Weights of a small image inpainting model.
Model: 32-pixel images, arch edsr, norm none, activation leaky_relu, widths [96].
Training: soap at rate 0.0025, 24000 steps, batches of 64.
Data: trained on renderings of 100 made-up gadgets, each built of a few solids, in any pose, 195000 training examples, 7.9 epochs.
Rows from block 8 of a small image inpainting model, named by matrix and row number. Rows with one number belong to one channel. Each number is 128 + 32 x the weight over its row's rms, rounded and kept within 0 to 255. All counts start at 0. Numbers have three digits each. After the name is the row's rms in percent of the matrix's.
Before each channel's rows are labels from the 100 images, of 14976, where the channel reaches its highest value: "peak on" is the class under the peak. Only what is clearly more common there than usual is listed. The data: renderings of 100 made-up gadgets, each built of a few solids, in any pose. In brackets: how many of the 100.
# convs0: first 3x3 conv (model.blocks.8.convs.0.weight, 96x96x3x3, each kernel summed), inputs 48-95
# convs1: second 3x3 conv (model.blocks.8.convs.1.weight, 96x96x3x3, transposed, each kernel summed), outputs 48-95

peak on: main colour (71)
convs0.31 144:061069120105126186145133174128226134133120140143159149219096070117159141093095089174131108107145072063104104073123176145135117065133109147166120
convs1.31 144:148147136192099114112131134138087107160130169130106126061110177097179119193154131124145091136101095134117198143135093134125113142122125106140147

peak on: backdrop (69)
convs0.46 061:166125093125166127114076126179071116131139106165159087157112170064133087127111154085124112165143118094159104179063125114103101127121129126130110
convs1.46 061:070129100124142086079108148134106082113107155060163115106104208165052122127087099114147103140100143117082148165129131118126104117146133128125132

peak on: main colour (69)
convs0.18 065:150157117129122190167097108149130175079128083174153077122072157107105155089118126190067078079087164104082129116113121139121101107149120109121082
convs1.18 060:089152121090151030154136143149140095131122209119129115111170200191105108216071119131183107143133109131155151149101102109137181143123136149102104

peak on: second colour (35)
convs0.82 102:136149179152133151125109150098092116175122134184131066106123171106139132169150052125182114054090115165109124105100111083149123174094115136112183
convs1.82 119:123078103118120152112147106122112149115123175112161197107138064171101107074109138130093230130114185132098173158161158155106155092165120138115114

peak on: second colour (42)
convs0.10 195:163131143124135082125150087147144134122100140106118210108115117102130129138106065132165137191124136108109143127121161093134142140149089154143149
convs1.10 184:082147115128123197094099114139105137241190126139173037153169139121133168102147152144119101103129148102105177134112105117116116153088130148141138

peak on: main colour (70)
convs0.77 079:092173081088163103114112112122138139153121094156112122085112128104118118139155106117138092109157128123158124142119091137143048152105115133130138
convs1.77 077:110171072159127160115061160157083104117115160094119146169102123100141129123174173168132104102125105130090081065101120103095106174114124118093159

peak on: second colour (43)
convs0.75 091:112165075126126132095103120122061111150170125083110141115121121155103123087114128141124109030057086198108132102145154168102107101154170110136145
convs1.75 096:129088186124154132171100146099140141116103133142143067104124210112181123156139147130143166149140175120159172156104131084109128200143075135113133

peak on: second colour (44)
convs0.34 146:111144129126119155165142087122132165166145145120116000115127134149121142120122024131176116067141145076057141108122148077122138141184195182122161
convs1.34 163:096107115109154085113108132113116078102041143125138255141094114156109120131121132131109137111149127098160157160120132119112114105058050141149095

peak on: second colour (40)
convs0.93 100:172119114091146152155120115123083133118133120109144079183142193102136124157116175108131179119168155137097159149233077095124095111130180131149121
convs1.93 110:108146162105109113121133152144164128142133114150127154044142037130098120097146105159102079127100112130137082097029164163120170125124115139118128

peak on: second colour (44)
convs0.12 105:128153114149099168169156123088108167103107113113119159128106152072061127095101112140120105101102120139164139098097166103100107167131205192107154
convs1.12 105:083125133133119092110072141145128121126191160159131086150149108154217133145152156151140126148099153115097136193181102138152130073147046130108123

peak on: second colour (36)
convs0.30 110:135111099123114139188127156117151139164105142108132081140104102113120151142120153139103107119155160071228137116125113194130127128063097165182077
convs1.30 107:125159154129152154089116137124128112096150112120080197131122156112103134086170114131192098135104122143032109126121130142131103189184125142074145

peak on: main colour (68)
convs0.43 065:115148111116225136147146112103123127100139118104137121151128107091123093134101116149101137104152090091108149064184110103033116145101152137109162
convs1.43 062:109091143097077098065144137093123138121113112137114091087193115090081123144127123117166061150112113181115073122129139137193083121136048132120102

peak on: second colour (37)
convs0.35 099:148144113121152147199142107112103131207128120189127081114094110124124112116094158103138121113121130080247161082152095127127150172112039091066095
convs1.35 136:125067131162129090078134139094117139021085144091138164126120161146123090167184115120120110143119131122014086157116149156113105107127208155183146

peak on: main colour (73)
convs0.13 117:130133108060198083171106106147194099155143110157136137086108073157147106126131039180122092152190109089145146055158155082140113073142098147156124
convs1.13 133:145175132153121165121099101136128098219083099133070149166146143146084141136181175184118075069175099119076102095131137143167114190093090130144133

peak on: main colour (76)
convs0.54 110:102121110160107138114082103138082144113143131105134152187095125118118137130108113120117145154255138135095095127134155167033121134135112141125105
convs1.54 087:092168133125146150117144120129160053123113099131135105162087155137107129116112077152114119158205189126151098094122138129083110118146058155098128

peak on: second colour (39)
convs0.2 120:091145107108119174152150133122126127187153163098131120100118140068105121097132115071094118047112141136192087160178077117134136113116127157189112
convs1.2 122:145117116125142091069088100135155131057098130112135135187103106147171161172134127163150212126142145120048184083031149129104105137153110152082121

peak on: second colour (37)
convs0.52 058:136103103064076082111061092155094090121086196099094101158113089112112125150169145138120161154159104062117131119132122141143092151120151106105116
convs1.52 052:067164123143087135076166131121115130147141108135187118091153116095065115069109086141108081178178106116041154148081113138157110130111126149145092

peak on: second colour (34)
convs0.53 088:062072136090152116124115149170117158106116145091134135102087086096134118130140075102201156175123140108136180092135130112107147088149116147143136
convs1.53 093:168156100120147185125097152121145130122129095106121133137138176120085134144076138147025097163149105121106073198139104148129109180144168112140091